config = dict(
    arch='swin',
    model='image classifier',
    dataset='rendered made-up planets',
    train_examples=195000,
    image_size=32,
    crop_scale_min=0.8,
    horizontal_flip=True,
    translate=0.12,
    targets=['moons'],
    num_classes=4,
    norm='rmsnorm',
    norm_position='pre',
    activation='squared_relu',
    mlp_ratio=4,
    head_dim=48,
    fused_qkv=False,
    bias='none',
    qk_norm=False,
    parallel_block=False,
    inner_norm=False,
    moe='expert_choice',
    drop_path=0.1,
    num_experts=32,
    moe_every=2,
    expert_mlp_ratio=0.5,
    experts_per_token=1,
    shared_expert=False,
    patch_size=[2, 2],
    depths=[3, 3, 3],
    widths=[80, 160, 320],
    label_smoothing=0.2,
    loss='cross_entropy',
    residual_init='zero_last',
    optimizer='adamw',
    lr=0.001,
    beta1=0.9,
    beta2=0.999,
    eps=1e-08,
    l1_shrink=0.03,
    steps=11100,
    batch_size=256,
    epochs=14.6,
    lr_schedule='poly',
    final_lr_fraction=0,
    warmup_steps=1110,
    weight_decay=0.3,
)
Rows from block 2 of a small image classifier, named by matrix and row number. Rows with one number belong to one neuron. Each number is 500 + 40 x the weight over its row's rms, rounded and kept within 0 to 999. All counts start at 0. Numbers have three digits each.
Before each neuron's rows are labels from the 100 images, of 14848, where the neuron reaches its highest value: "strongest on" is what is common among them. Only what is clearly more common there than usual is listed. The data: rendered made-up planets.
# fc1: MLP up (model.blocks.2.mlp.fc1.weight, 320x80), inputs 0-79
# fc2: MLP down (model.blocks.2.mlp.fc2.weight, 80x320, transposed), outputs 0-79

strongest on: desert world; lava world
fc1.69:576500521496509357499493478534557431500453497500500500498500507500501500534500495500502500497499644500503478457528500406500500500472489501499500500474496500501565493504407460500500501500500503500502503500500499491503574500448568500500340474
fc2.69:500500500500501500500500500500500500500540508500500500498499501500504500502500500502500499498500500728500500500500501498500507500500500499500500500509499501503500529500499499503500276500499500500501367480440463500500502500499499500500500500

strongest on: glowing rim; lava world
fc1.132:500501500501500500500500500500500500500500500500500500502501441500500500500500500501500500500499500500501449463500531500500500419500499500499500500500519500498500500500500425479500535500500500216499500499379500500601499500500499500500500500
fc2.132:502485509520552504500499492505500503562497500496500500457487480479498515498500499224497503504556484501498497502500501503497501500485649500513475499500480498502483477500500500500500442500504501500497570500496501496500500501500500566529499500

strongest on: desert world; rings
fc1.107:639501595498507390480496467646532474480444500396499501475500503474500459500503496500500500436458524501529500500503501397429506461464495544500500500477497498498518493499414467501510500501500513446500503499500493434529499500500495500500498500
fc2.107:498501496500500500494500501502500501500526500504500500496512500500503507502494501500500504499500500674500500500501501499504498500500500500499500496500500507501499499500503497556501221500499498500500401434463493500502501500504499500499500500

strongest on: lava world; rings
fc1.9:501520500503501498501494504500500500501500700500500496500499507491450499495500499496500500501592503499500499501500630499499500501506506509504499501496500586500502509663500500438508507499501503500499500404449501498500597497498500502501489499
fc2.9:506501513498503501500500493500500500492500499500500500177500501491501499500500501516500500503486501500500564513500633487503491500499494500500507500500489500500513500500500500500500504500499484500500503500500500500500506500500500501492500500

strongest on: desert world
fc1.68:511506510506501496510498499733510501495500507490532511498509492503492494587507501505496499505472498374509498509495499498492463427498499503490510504499504486490506501492451502510536494333500506490491504490457540497503539502495496534499537498
fc2.68:482493460492547543483497498535513511523500496499517512321424499477552595545500521443516535422521494527503500473508528513568513500466583553485437500492487533548507415533481478539518460499475508551533559501518494507498508433492498526468456496

strongest on: rings
fc1.101:530500352503497505559500504501501499505507506502499502496524499492498497500501499505500500589528491547607406565531499497481507506686499500527491508503501496494500505496502502502503497500497505500457501499519507500506596504500460623490500503
fc2.101:517395744500503527494500460479502500500496502500514470514500498559512529472502492500498548499500500499496511501500501491533500404501502500500500502501480504517500503500500464499438390500499502479495503500500476483499601465466497448506486497